{"model": "multi-label image tagger", "dataset": "analogue clock faces", "train_examples": 48750, "image_size": 32, "crop_scale_min": 1, "horizontal_flip": false, "translate": 0.06, "cutout": 0.4, "arch": "gmlp", "norm": "layernorm", "mlp_ratio": 2, "patch_size": [4, 4], "conv_stem": true, "layers": 6, "width": 512, "num_labels": 31, "residual_init": "none", "optimizer": "soap", "beta2": 0.99, "learning_rate": 0.0011, "beta1": 0.9, "shampoo_beta": 0.99, "eps": 1e-08, "precondition_frequency": 16, "max_precond_dim": 1536, "one_sided": false, "adamw_lr_other_params": 0.0018, "max_grad_norm": 0.5, "max_steps": 11400, "batch_size": 384, "epochs": 89.8, "lr_schedule": "step", "warmup_steps": 570, "weight_decay": 0.1, "adamw_weight_decay_other_params": 0}
Rows from block 3 of a small multi-label image tagger, named by matrix and row number. Rows with one number belong to one neuron. Each number is 500 + 40 x the weight over its row's rms, rounded and kept within 0 to 999. All counts start at 0. Numbers have three digits each.
After each neuron's rows are labels from the 100 images, of 14848, where the neuron reaches its largest size: "strongest on" is what is common among them. Only what is clearly more common there than usual is listed. The data: analogue clock faces.
# u: gMLP up (value half) (model.blocks.3.mixer.u.weight, 512x512), inputs 128-255
# v: gMLP up (gate half) (model.blocks.3.mixer.v.weight, 512x512), inputs 128-255
# out: gMLP down (model.blocks.3.mixer.out.weight, 512x512, transposed), outputs 128-255

u.508:464520528500471547484460522503556429519496556555452548479541520510561508563502439479408420448428532445511572540491542561512486505505525474499584599467468493463458511501485509485540520546533499453509443460415476555457529556477519552499485483484493536512549500486539518529478462501489550490517448510515542500459501478507472437436470469413569463546482431531414508570499464553539461491456
v.508:445493516517485490557512510474562540494489434503529449496564461500489523471478506482467431541502516514510493453541501494477471432516499444539486563477496556526517510508609517583455530405432511542557530515530461485525447479506506577510454474512517488464498549458436500441416533431516450512428495492498429570529464524495496449562431450522506520493467463516489509508536473536526515518524
out.508:573524443483496482544552476472560539500509493485451455449503478511484520545564517502491546437578451534464534522450521507563497518503525480464484556495503518472484498497520548449489503492496498535529542502546490551489463514548440453468540494463520518519470475396495520484509570519500551464534544471436515537535507513439464482533501497484460477532614537549475497500484464491509488513508
strongest on: numerals

u.76:462481503527511532472608525496397579506565590535401508504494515509467517482494475544497508493524490425505448538525512527438559544488566420435460532447422547486394558477441552447443448477521555456442537461505496448462543540450488472502413475460570488526497472474505473512449422487462490632549504452525548509434489464549612424431480549453499501542484424486485436501497530536524457426508
v.76:531500503488559469490480566545461505493454464487532473479555483526481499519425470528529521503581461568542436599505586583516521486580539479424475572434509520512459468461488392554456436486516532481540508477465549469574554530544489508543432473505511442495548560559449548579506485542524476519509475478516511421444398484557562458499518499480530508484588521493533493534566542465514406490495
out.76:453503507562461454481503539443504515465564455518449543456439480428503549577509460425452481479453483592544538472558420457480475519501482454517559510525524529500483484487496505495494503455570495488549479538551494517397552470518462544502469501512534499487466530559496543467536498511416566473420540547487461487513566509516509500521519529510502487490499506511448491540507517539464522489509
strongest on: second hand; four ticks

u.289:470475512479454551540500497471483446535492449430574441462493516574475515516503516495512517545504481485518489572521523544501516464476521477462421513505530455456496575476562465482523430529497527526475475516555460463537540568497592511513482441486427452464465579466488508525595521483544471534454484458555547503539530453568578544450510504532468477460478529454427555474461503507450454535532
v.289:629538512406479499486590487532577477526493492489497561452552393498464463420519517535483489517437532517543564522495549479471467505490484495543541443496533516527573446470575440533554480505549509490563465547438576488429497565512485491520518574481531525471472515533522554527481479571455516537465568561550537517501560508430492455547496549461583505510463591491520464473518514565515529461527
out.289:496485519523539515534508544571551510497527530472467541507450543539451518429398468480510470555536463441493454512521521477474500438431437488404488437577517578468532512463564552488586503482537523460523535477457565570537576461572505474523494589422431575553517409490488469521467510440520469435512503559425520467464445525537459508449566421503520477554388468443564504552529467476535561562457
strongest on: ticks

u.38:517463586436519497516453492424486500541411543481399517508544506538542487535451523500534511436528474533480455451611540542453446465493559508478539517490466487525565537466442426537462474556565494543564463571509537496509460562550480560512526537527470532543495496445540530512515530461478468508545502564525470491503439436509570529517577488485533481446488467492486470480600444537519426488475
v.38:440508481527499514504491537509435461493529546546514452502466570497464448498523533528492422451565596490492453503477457442558525526513478429577557608437538510443478462573467521553543501512486538484525512505459467475493472515495479528433474531521488498476464480486482479416469475481465533443474496503472530456461509452477472506486443444456518506547493458539444482549554406520471555603513
out.38:487475480558463493488553526504567529494545522524567537529600562575562517528524461521549488527515498589487503478477467575452454468449523517448528516514508493478488446485539464509456496471469486525456497523489485544518523484422573542558522477451502534468481440514505535487521421464549487511480555479573566569534487519487509543554468503466507534499478465507462498543429511515487583517586
strongest on: minute hand past 10; minutes: 50 to 54; hour 10; hour 4

u.407:478503515468517511594496494522519518443473492522442527487511421579535419515493507443462464588445488488443534486528576484537522511535494592486472527447525525504491508485484516452511494472516515512481520511495437480461507495524532506546562493473503555574525505522530503455519520470499484456485522461491556465501496428529498567540458512466563581492491468442582534562498516477542554559511
v.407:511492524462461421470558548503425509447453499428473488534530470503516541457548484487548477507488562463498455485495529511457529520543557464460561491494547506502488598474452455490513532451476544480487438503510444455531471459472498512465502587497516530498465451462503500431428462533591498518466500523450558539532527429432445532527541452489481481482441455522521539525491503518532462475498
out.407:534539462567529540539545530510529441527565498466474477545500509517536527501501509493491425443529532525541477473504521503465464509488527432502534463456509487437495430532516441535545588560529512457479516542510521518523509555505484456499490484532456545498481472551420537549494492530503540597531457483513542487549456506469474504486453550474452485430535589508463439479444491521527400467423
strongest on: minute hand past 9; minutes: 45 to 49

u.290:506486459471448444481505484432493531503476451513513557471539450453476461516564497553452479556512499548538542437538513512449481505548489535495505569562509477499509487504491531530451522560511461428439527556507434528530502477542511479528477446486538469510512442461494512456524628577553492465565522495517533508511493532480503488462484513444481478530511526460487507422477464533426527385552
v.290:517499505535475503492487482519448481526509465487503519408447548509493579524444499518454465513475605490511481542551526483479511521560460487510494521428483462487465492534429462528513479522546503389576524466500474413547527443542543528499499477533536474449519512422473524547500515513435509490452411490511481431523526533479550477565508485419568514479453477540492510463454526520492494512524
out.290:502539461513550504520531501515460532525559516500503462523496578461476465458508504535491496518489463494504506491472459515512427440510515503529502446478526453529473539500559496521557520482469553520525511583515474512449523505464434464498555557514458584501530584482391460525436491441475508459448471499507524533507521465496506541478505446519527504494461505410549477491484571574435465508490
strongest on: numerals

u.509:490484498524497549555455437440536414427538516515427506459549470540607534571451469460485509543460549427479486510497598508510514444510565527514496507514492490500541495484505492537515487457529485568511447554455477504507446513488502565414394494509509485471533470444526495520498593528463435586488499384472514469549524520548509486492529503541435553476501507497500521417511544514506508565486
v.509:476458469495501490585487493491518483523520475512499475513557493507511498514468550444406505463459546435523409604560488473486487455512527481510503499533511444468459489472517491563538480542510543451545466475478458440500522482548514525487468516478531453461406416434554499546451508565571511465446444524508528532472458472454524511497491459470480561546517427470478488523550551482508436473546
out.509:436465516600513464474489520539515454491513484476531529510503523566506493518564474476551505476532493457554541489497531476456478514542532456463446463529548447512492434540490476495531531552458448497449531484486517508514480564478473464477514505530570466481557471491524577569446564524473521442502447431477394500445570549459451458460483552484476452490467586495482491484465513572553570519539
strongest on: square case; minute hand past 5; minutes: 25 to 29; hour 5

u.306:427489542530545514561535534513463502547437518509531528544557551559433531494472486527444498509488523452544557571570482517511508519534528523523553471548494472529567570542517536548513528459477465478494460568545456481523582441498486517539454455527466525486525523496513533530483502413496438541568453539535438553559531500512493497502495496527483451529419545497457565479487512429495568560506
v.306:479576477528514526509452482502506408509480509465438537561547541523595534538398554544461535485537522562532496511481528476516456498490550448464458475400468483524506565552519544480532543497464554470557498488518426465533507511455393577576531496494511414474467506520470487536493473504500507474518530512520450492490500497483516597486491497412561477557454479476547527461438486512471519475480
out.306:552516445449550459486510540455566440555487510518487552531543504433461492501470522516543476547557494566535561502510523547514499468511489493543435509527495523493531465503582502447506449526504503501390532565499504551441382470517477524502543482517490488577500519533464444458519398520509524530518412517490529518539419427530541528493508462523533533459542485509511447553544495503405545539490
strongest on: ticks; minute hand past 5; minute hand past 11; minutes: 25 to 29

u.85:463504482475434479516451479403500558521460541525491441532514444493526452477584591507478575482500527398509541519543498567588527500493463520513559547525499501500544514449487488481468521487452532494523574442539541489468499512512510559513536551521465544503405472487526496487534472463485483495498540498485552468413570514559483554427478490545478490476441534537441504517480483547474473458520
v.85:466525485470455443508529507513520509563435535456530509449554446548481409495515492456422470531509509511494528562538425467472478486496434527502392533475511480564557559529469531522471434467477516545526506508551503496496520490515574590553471532483489480457467419525511461517468520557498462484470474472503501544442478493574539513456490464481423500507523517526390509529445479439445479469533
out.85:483516446518574529511445465548559522509541527451519497504418479524518483469557530406492498491463546482480514491543601485465448420522502420460525512499428526550544482429552470554479461433530525498479507576461549544491514471493450487501436516445525463516454505479446504568497524480537486578501582412589538523542417450518552492574481426473502387534468531511430542482470515517593501422498
strongest on: square case

u.74:512481510522482471483500569527499504481562533487480487518499519423585545471450529510495432475529561512552499606537464503521521526508512492483443447478478507551505567417488499433492478546451432454497545465511543495587526497533484505482470504480491510432527466507498480515496476507509495463539467537514486496485456588445494459540498457536531541461500511508494449472516527522472529521550
v.74:503567494527519480498572515472514495513481544517418516448538467479515475530505482453494502472497491423508490526521463486492509498550480474498552474474574503537508489480468531477505481528513538572456416485528572501470475443468581473515482478406423450472539547548503404536524530490502545562498434495477472495493468613536478513451477595479416515487519511571429550490517525533496557449530
out.74:422478501464528455457538463459537442492486491449420480469510485504519562515511469559507477465526445540491485523465507459513510531447464527565512601563531431517558484517548588575486555477496538579463479523553502539458490515532505511453470500500500521569520554492541467484488448478459482574471558505458534482523544457573555567469461470494518511527491451458506512499492523491527469450468
strongest on: square case

u.19:477457532424482403493486490520495505583451399466506459460496547507409456558422538531504540530502537525550495534451486466546473496500490539461458544441436492478486544440474474434464468450517467445514491488454477507540557509526465469506459570575548506552571478492441493439557520477422520502551472509443568442469483459561483476495544492521530488508477544488441495515535561445508493466443
v.19:545473502567501461542592518481557534498530529405489483538504515517510540450501578438496485539515603480516480515492514514464481485525484393438497505510498491563508472445452468496570526498558446447524425454459467489464559461485400445519515523601540519531470428596514492516507484451511388515445514473482452472517559519447545552477452490582508549575476497494466524495547532493506471550518
out.19:527517443438496500547490523495513531492445563499544507533482506519588525477513422543479495522444478522552486510516523555459496546440485503527482511520509503530505463574527553577580514492611464523561455508526464535468483507563482521519438481499483507500515593400531467492489561503541544511593470502491493522480496492532478489501484442530482499464510405512526512521466464523519507614435
strongest on: square case

u.175:496481500524560462552497455486457499490537446530541492481498511478492501500518475547545503526513464362516521482461501494516571499505494493431513538458451432525475500515466452456547494516486511532545509500549474540495475576532447506407476522528494493522487490560507518511415492490492519496508515473441436506530448500542502459480506481521474527468509488508461478525481571550484450515520
v.175:514519532531511489461546487569491556549456514578495506501556486516472507449492492481574570515506510543562441514554502573538481508460556506565431526497466480487499508509539468539543403426528491498460483512519586497511518514472488550577425461459401522498494424477501495523504529565499639554571551512439429484514433495511492558456486541509441538497536497530475569509527468454495511509501
out.175:469511500477514496521437560483567491570513555524518506512534481469482492511579478491538498531475498468478471489481548543528438456511409513579468491557533494499470505528512505517512514504521531508523518531492525518525542482578567540445460462523478483511516502487528497572515477523507447433504581477523503475556524500465479456486535463474496468494494477540552478444520462405520521515452
strongest on: hour 4

u.461:469493534547557562454491548570514469471519498526508399520536553482564513514512510478573470556498482490505490516458477540490527497523565478462548492473493559600542540524436462520504490501454517479495464489581446528529578495496514504489548419466591465541472558501419546573518504437473503468538467481576486508537507481498482505487468511517516461535589508426542451474560493416534455512462
v.461:555424510508520424468468512530525532484442511430460489545438470505456507506471481457552529566523601465497509520457498451452514550457473580519454449560519533507507491532510491494514474515548530507532552461498469425453550502514468559545494527465405549478569532566522529412602440500497500495425419432511439509529534536532521563531553439503466553427476450554548522560583489546550526512535
out.461:559534432410431515509556506469445484501536482467492562477417472433427542496513503517441569464511550480568463452537519466512479526505382481511535478511447545429460489502574497537475549416510506559500516565499511478472487448541545451500537557460534548400484436566537501483454563481569484487445496489393489489488466485488514540538560460523447533513481542483510448521501503518478431504474
strongest on: minute hand past 10; minutes: 50 to 54

u.280:476447442439497467493506449488495505498450513488485465485484490437486483535523517428585538550412419536390531468464579472508559491545545498530470502563534498551443533564549488501443525455459518489506453506449480528430437511438461511542519490532534509517477535533495522515467542547480474516545530437441587511467502516490475518539511533562556446517520507484485485497524472488461469532576
v.280:440534484515466530505491541573502469510491508543478504493529611549492450565532502544518511477469469496517483531472470503424496545525432477528548503507425554521484509492489547529417536485541540506546493451601539544553489514502572452514434516511504496491518476502484545458472444544510454466495547477484466535530497503553449537488454564484544495489482564536504507465475496494454527575550
out.280:602507556523427449475502530503453482501511542533503525519482479542519486589511495478462464537516533537566500456535452459540492519522515511507506529479498509479507479432531488493478506541528507482544516555464458548506512452475516487432549505485526498448483512482504486487534445475440499548467488599444496454502502477515490506546491529470411475539434537533540597528526534489491515517548
strongest on: ticks; minute hand past 2; minutes: 10 to 14

u.188:460538513497446477497533467500414482506445488468497578503477489497499480506545481520480583478490469523422527460526463517561519530497480486467574539513581488512519460504481505488497479462571506520472471490537570491487502551515484527502465522527467446532452494495503532472522496616536505490501473421480570554522482515500503511481570532511517465470516515454564500507517463411560510494470
v.188:518568511567561426473533554558447593492436493494497489509530455419490569493476560488592480489396414414476518526444462486500472447499457442543535500522449454447484503550501496496495475521505478468487496463512561520527472547575544506540446492469532470517512540562519550512532453440531434508624541531436513513495457529589575456446548575504528505510516547528468492535491503502470557549486
out.188:419492429505483491496430480464553467515527513521484440471559588424549499514456474492445460475496535495534480484493548475525585501528448518464517484461473529434502551496486529443507509513506501504498534515474425497546442433494581487573500557465507536484574566572506523432499528454426471572483507488513516491532523497498508491516510578559476422534441465446526466496432510481499515394498
strongest on: minute hand past 10; minutes: 50 to 54

u.243:493548504501507546548460520440565413562472527497474496440515482438513442479459459543507517491475520474500571516524442569548557439600424490478514526493510464550451521471542522547499561556550491556578539448506545529451493462471553554517528537585490492527506521507432480476490514526461537532462490543478499463486494425534534563469515517501470487431503527501513530480471459497499504519488
v.243:460424463427407477524503572478572470523457513515512523509491498480564520476468508469500517580493463401501530542478452506483513597441456476496516539522459542582543503465528457493458525504542566510515510492513545572548473531463518537557524584539489506547453464540521537516498585538489551494457475460490433463455477545521582545494438507605510465544410388502455522440510538464495488494519
out.243:513478522530526459494568485551516440423591507470459617532588506490492525521559542445508514512568435474579468577465532477473475497465432518448481486425497560453563560550463473449479492580529492515485456541340502461449544475513428438466413447507514538496461519531523488558549526529496514449553460490429525483557507527537456499547449476483481497507531463521512376531461521487489480484470
strongest on: square case; four ticks

u.103:536535461434437573461547459568519496515469550475588516550465491460445525478516492467549438465566519498507531476458536455421495520483499560427477550523435476513464550495519517506491511459455503527494525469478404544505468490491570514457506495517527490532415504552489507481471492525440496502524465560618496467471568478540380501528505533491472498439498511558534576498473440449547530435470
v.103:460543480453499523458518432512550508480488532564482482499451496511540481488468480492469492503500602499483547518545475469496475562527450523510523514515532507478494539545551519531516511507515499573524501611470584519409477526512520505491458466483437402588529541488490502501508420479478535476497515530517519552562498474552456477551491530477488461469451437462473596516487578480589537425426
out.103:496501523541549504527415467473511491435570464452476506533412490485493540480506528438425533537511585518547495569495493576538464521399537432465473520467495518561511560476601480465511453440519495514550481559622471507476531497446536489530451476503486460580521542525574481478485479508513538542510468562496510426464464569463516468474510489423496469524519499436469392492461502495509433499560
strongest on: second hand; hour 4

u.125:387486544505495463486427504510451541518586478455468406518545524545514524497490518547529486511484421450537550514603494483526520534491491391482481485516396474518484563500469479518527371469477483473520500509496492468530465454492488446531504536484542491441512494479558561456483471546494516537514445398485499478513545536490501492492501529461455502538423569454514498544491532486484510497448
v.125:539522510499517449521481504492532514513508403517494456445519476542493494473489460538513548500443464454468549538510514459514534515580508496536507425490539541440475503431439539420471525548562459482510489473550580497493524585524506570513606524438483454500583490487486506470570455481441463448450532433475571517453435472506560468460475527467460519557459497420499518526551477507478489437577
out.125:524497532560508513509474486489527456485558547487511531544475442505581543502512528496462545526484455455493467493416403466604546443474526615503447464522542542442469484492534488475423549480542470500494580469532527515501519518519537519505508516476545487487508489518444471539494525568475511490447496468526487507441441533472499561611457545465511508487528501449514493477450583538554423457428
strongest on: numerals

u.253:386510440476636537479480483555521446548465456531509534514459503472469527374477475452509501567446441578464448473459499534527494504522456476429495473486512474485552456539490499500508515540402480530448503498478459474467429466475492485525456547485519530541517472481492522539562431486496486516551593472478447450506490541486425478539422565520513471518454475430458521469472486497565499478428
v.253:501478472529525496459400452513522513453500537481533479525476492500493526460426462549527488534527428443495484530537495473473496527504476444503468458495465489540470426518475550466496500570563561541484555495492501557504526547525443511605555555497465537545478409519481542492501487456394457501484538514534457534526520411508428513470523477516525514490402433527447558557461519491466508465496
out.253:561504553587435542437516540440455514550591564520540491496505533539561558498544544496530522511543550509517464492532595506428554518475543544575490537545488524513477519457584512470461511530519492531475558515466522531517574468502533494560483458457472455490448461528503514436501489562486542481515513599544431480515464444454561538501534512513491470403546481543545485589491543496473470493521
strongest on: square case; four ticks; minute hand past 9; minutes: 45 to 49

u.302:580409459576501514474482508516516484547475466500616501465454486545556498446554527473511522463498461517537512530484518514461518499481458515517482482474530537471545463494450487492434565519466536466514541497559486499534459475495488485424509467597507550524517411521544576567449553500494464521477481516485561521463394430539482494511522469552488526549487469475554564528468454438481520463536
v.302:503407474543533502422422492498572474469417597511538503512505515491448509526491498500493507469497510473501478520445462516472500544514550498514531448447532510552517471548477492527504514531525472410472510500444500530468514492546461468530475502560499526449497502379517425531506557520522511518633516514489595525464481509468441472518502488510465507446467500504530530556522443485436481538557
out.302:510481447469498489486515494525442467445580562515516503546459543488502508560500427488485482455482493510526437514520506524519449497442554530552492572461499470434446501548498479454495464431526554499428458488439427559425530484460481540523447484482583497477501511538465490472492506488454557513470507501481477485482459557492533483518443548529535531416456552479458509571515549446466465542485
strongest on: minute hand past 9; minutes: 45 to 49

u.158:438545431505523550409478462534537436489437430443529467516487500495451546544485496496575612542464481529517517479512487483501489440582532546496486536489518443459459457460535415424476522495548525485470533515486464448455479490590471510410522449502487515537585526521460496531511508506612522545452467493542545482439588464516470545511527486449425492561519493466470478515565481513551450493585
v.158:505474484534567526501478502567505544564463439470531486497485500499613589486475530508467513553480466563535521491548390533541466585545530485563475477515474470447496465514532519504549519573546450456473492487467464478438481492526469481456513530442525474486556419506455453407481509544554423466496481507496530527522516486498544457531497523488463487467570482438555531573473503485493477463469
out.158:549476491523476401476575548501481519489541418517451499526465502547482438388539544538535517556498538454484481523487430508413487512516490478526465471530472469558492546512469541550484529506537521502533548457615484559596496513477508485518513566549509474479423475503581475382537473488482491528491504468478462497481455529459459551409531463473531533446427552488459528489538540474531559544470
strongest on: minute hand past 9; minutes: 45 to 49

u.65:517502486509541488531515438551540528478509580498483450550444519509463447445489485504502469417513513544497485473497462491481505449448505505480474486441457515525481503574539537481494561472530496504550522474510435499469502454527432523496444474520506536556532516434538502495525503453447527567509526488579525487492551487514490473499476527528480525553514509535446533498497486431500509476456
v.65:504494437436503552540438445485494503418582458481478517455484494511550504563506526430450327537517525519491488482472462544478488464464538498513520489521471586480511522524522413549480426511540527494459493556518424484547511479469436484533518486477450496535479459455452497511461499468504481509500538461530518472498426589518484445499526520572488475422426517458488535557459510557400465518471
out.65:503499524505521449461514565539472499518588537516504499518505470464452488484589498509450546414479512518536528529558547555437492524533422461574489450532440563497496483456471462454498529489520496534458576476483480527567553503467535466441610499576535513541483496459489507494477465489522466448516514547533524534394513566522557503407478442513541570471468502436469462552492542507546508581513
strongest on: second hand

u.410:551522407547530502522454482513478489493525457524460449550517520602546584421530451517488530512510465528494567503452450529565554550388452507435536485503554576456508543471499482495494472423544557535508516529543519510562471465504477534435500485521425449482466460489489513529506501479552511494585513428388423506530442553484560586524440501492508480514547520464444483556495486450540416514427
v.410:493482478488576569525505516549463481533570505534579431527533530613494510442453515469537515525542525538441569503529499536540495460514492456546502507470505472502478554443471545505454519567458442503427498585428485431522557443516537412479481444490445468536463565551517539482493480506510551439497468428517546524574487484472460569593511545524416506509502528472515534552478488504525522513470
out.410:525463441461535470474501493476561489424512542536517577458486528464515440563490524464503463489520544406534482505421497540435474506472511464473563470485503553506561444529518513469423503556533555501481552577466445523503511503546525523554501519437539540525511531475548439529465515445520517468410526507467484575511571510470505547484493477485527537506559522572549520552508453492499499536549
strongest on: numerals; hour 10

u.507:511549494510479492468489453523469495499586462459551489526494529449527461487477556453514580509508554539473435551418431498545541550480547457449523526530447480456457481583542459442496516444541427537507480547494496510504478541511526447538573477519539511543510493510484527508553505508472473506496494519585486538513584480422539510528498496592478477502487493479538445430552461437493514530512
v.507:537463461565545454482584542499448451505458552493555509495535584391520480499536569526448558449528499535460524461455514473463487419496575459646484531553512475463455445542487472514490521451505513482448521481522411520564494530496461437446522600558536518524496522539498487529449491520478524478493526501520549494540482468561525503514531466540458451502489462463494443468527491476537507526513
out.507:476536489482522469530500586489555468492449490474454480513453482447516479480434443497464473568490499522452554474592564404542457525505481494522516502439538525446473486474529594528445524553452556500466560558468462489471514512458499505491455494511493497515468427585505484457554509577475464549505436408455501426433473503485484466485519489434439510607491482524554466407468459516500474447556
strongest on: minute hand past 10; minutes: 50 to 54

u.150:467529468582531473499535482507455482538429495452482529467422459507525488517517503511561518571571535468485490473528492558457610566514496506480487479447462514527530502569548442499475452421514518527516458548495453436508537499406585483504465512546521495552472461568515447520552473585519466483495512469457488494505604536436491446509494394427490524508450499518543496548507576566501488574398
v.150:385524466494528499447561468518554498488497487533475468526429491573486413489493492505448525485554504495520528462454503523409461539481465505589458529540511446449414530479529522529546491536503613499527417521444524557508503516529507531507536518507562481501531493504460518495409534477494504497515523521468555484518447486436556520408500453533484479496508494427456545510473594508481438445407
out.150:442503532492534582475502564483548455453430496546559442545501497512524533475494498461491558501454538510476477574501406484513464501530459541499467474541562555522509511495469473500557516431520562476554497535497521490531552475507510501506545515533475565489526481456503525565493471491524545548480469434485534524480483410543445561487497510473557495522538453562510532499530505490539510523593
strongest on: square case; hour 2

u.184:445514526488499436465524496524451454514487565527529500516440475493482513512522442567515506559515494480478398461520551520454518555518523522470466450519468495462512510489442521470476484505487477551512508429517502531541475527577572513489514491562481457473399560537486470523570446512481473504534575491448533462531487468503486497496485444541454497497469528533533491531453553467400467544482
v.184:475553505449478487455521464512518465448510496468461544450505548508502492451532422490480533506521550535535440487501519531419474502506561461467490442467487486541577557541556518422535469508412449559456403487498542516496449486409557510503472496560484558484454476448552515517457490512462421489552536594548500517532519437519455485472451458570477533515458459536595404466549444484510555457512
out.184:457484492508482516482554498499505574546543443523544510484455509503520493457490511406434439440519518516459546519449513522488500449479454549513511511459536513486529474482599531405461540514559434545517448578543508482474545463499523507510488443491487520584501472480484514487473496538582494488534536514453514487445452520504569508523520499478503530478499418459464510539596520487553516461488
strongest on: ticks

u.490:479494575511514455462516502476502455578510480559565481436536494387458499569507435481524474605560523439503508536449443546518504544544467495471549504447458503589522472552503495527470426425450478473462550531523482492489491475434536493483483522491446539450514501513495519510508593500509494504522495570504585487543539505467514479467496551508451503475494483530504489479587501509543451522445
v.490:455464534532469498495480471494514466401443533448545510502513518483523513548482483516473502495489529426609491495497558524482502501499524539490465480473432561442446558550528453501515535480439513469504517506508472515556549504493421502532503492470530521428546465435495472439453499467487522555466485499519468542467517557458525521477465502454447535466540402560486545592499499533551518477498
out.490:495497544513514538506511511511485532449579445540475381455533562513459470439436502461480538512498515463492438418526506502543495441495461529512497484529538568480457513508518519470510477521507554514455467458512574463505465517531507528404534563459478490503424497494433490576535465512484498492512448466521560463501501533496448508481494496495424551500561506470516532482509449534496425480482
strongest on: minute hand past 10; minutes: 50 to 54; four ticks

u.298:464472467535480502498510464460446528501405534482517551513482494462546481457542443448470485477499450509524497467519415478493436484514532467444551542459480534453522484519503470481620412521497462496467506508522471448473557495439573562579474493550521466549484559538490461494479467499568457516495504518410520611520515620486490542533550488523523466565457484515472504508458493485491415504565
v.298:504515563468468477548458492529486503585543418463496478540473512423518513482507470491458548507529530468483537528563577444480471523500537536537506529489561459463513503513553466484563564429446478536534486528513518516477419548495460468473500473553459524513477492503449467509521498543497491472490522513394562529450570487527507550558488500521490477500411556519535531545473475546389447553475
out.298:464480546461489476497534563490531463516482511543437431449492415502529496592494549472513453539520554522477456531523489506481546504522471439518530486493645566516531456535464544420479531505494535478521428410472493459501485527547491486492490490527510532505421559504479508473471551425566524516534480526507514518463539495556472462520540574476407525456508489527483457523482559516512492408595
strongest on: ticks; minute hand past 1; minutes: 5 to 9; minute hand past 7

u.122:522445588466507530545501478499424479548473476508539549515517465529586468483444489567527413472455467458521577536466442480455459579505550531526533472493534521528535453459555511571503456492533509511442547460422481459505496526493523529524496411447491464461555480520449446509505518565500456504472449477476488507492515444553541538512538483464474481505560560586530485596519497478505480443543
v.122:506545480523553506499525403510497484505477505475430504503497469501522504441509496530465522434506502590572456448520540511589509499499474461470552492517512501481415542442384565510575457488527493496513532439545514486431543552526447477489461479490535492459543535460501463492491477544527503483544521426432552484522553534499556530579494531483434422413542456462513532501533513507563485551426
out.122:492507482468470507540449487492546513431555468497554481490488471564483440491474438463536531510537501493523524486515474472504608556523433543489548534458498475534503480558521519560487538513410555525537478551467505546469520521508545478434556549466539453522431477523547459487518487452465561447512493547512559446411544525459413606452509449503507470497463523526470516502536476582483437473476
strongest on: ticks

u.374:570514434486498471464459559462424527499468455467476492485470488500554477591406457556568432506488451524491461469519563545416580452431509508574508479514437520476433508497475479511541443494478522455479552534459527451486554486482487424534479426491498517580527509476489498493481473512461527523513488458534523448499512436451531480520472433466463460407503496467526429501481538520582586518525
v.374:438446530498531535505414522504411489577527554509432451447439520457601508553478494492497504552477500432478503523477468466507454496465444471564463543509546547548492539538613473500483498481558508468485454497493560507483494469440468484499453540499522543488496483495564492504491498553439471478506462451447500505455510435574499448559546521510425506579488415451545589515487474496474544518558
out.374:515436550607436484539484508527458462511562459495482479498508490502407470400529544469395549493492433437543489565512491550469447492466560584521494488481486500492498488459479530503518501474429551536558556475460526557448489449576544625522466618534535532464433567544566553490431505491437477518498499497433454521509475529544482464537516565570486575574493445505498500531530491505449396490544
strongest on: minute hand past 10; minutes: 50 to 54

u.436:498456542526530475523570504532484520471517486429534479397469518441439503453480500482469424498484530501454488544503460493464457461507498475557524525528521453468528444592529532498509545455577554458495500455497459551512467442523512515533523615543452524483464514493487510482478481456490539496507594488541520475536458441501554490452484509474433515465547484489499436464495478528451509543513
v.436:533492491535564493488490464511489434494484476517500482513522518488570488536470482467526580526516500521512470461537539473461534485475527462471601545486469504532494493549507487562514591497518539472520550369486527580448442514628454507429479525519512535464583453507538527483523476506537532496427607426489474523484470465536535500468498522516529528468444465519502532528465511542427476514516
out.436:445517504508454514453464424488562511498510486513427496491434464534498475538479477547496533534531524463478448454485560507532520510482516440490505444520490537541424554499486503518488461546447554608461551534509507457454534544514486573494526475525548449471584509441489563438408524513462503409473506497432468479537466506526569541519540538472519510448513567511509526462498592492529437501512
strongest on: numerals; minute hand past 11; minutes: 55 to 59; hour 11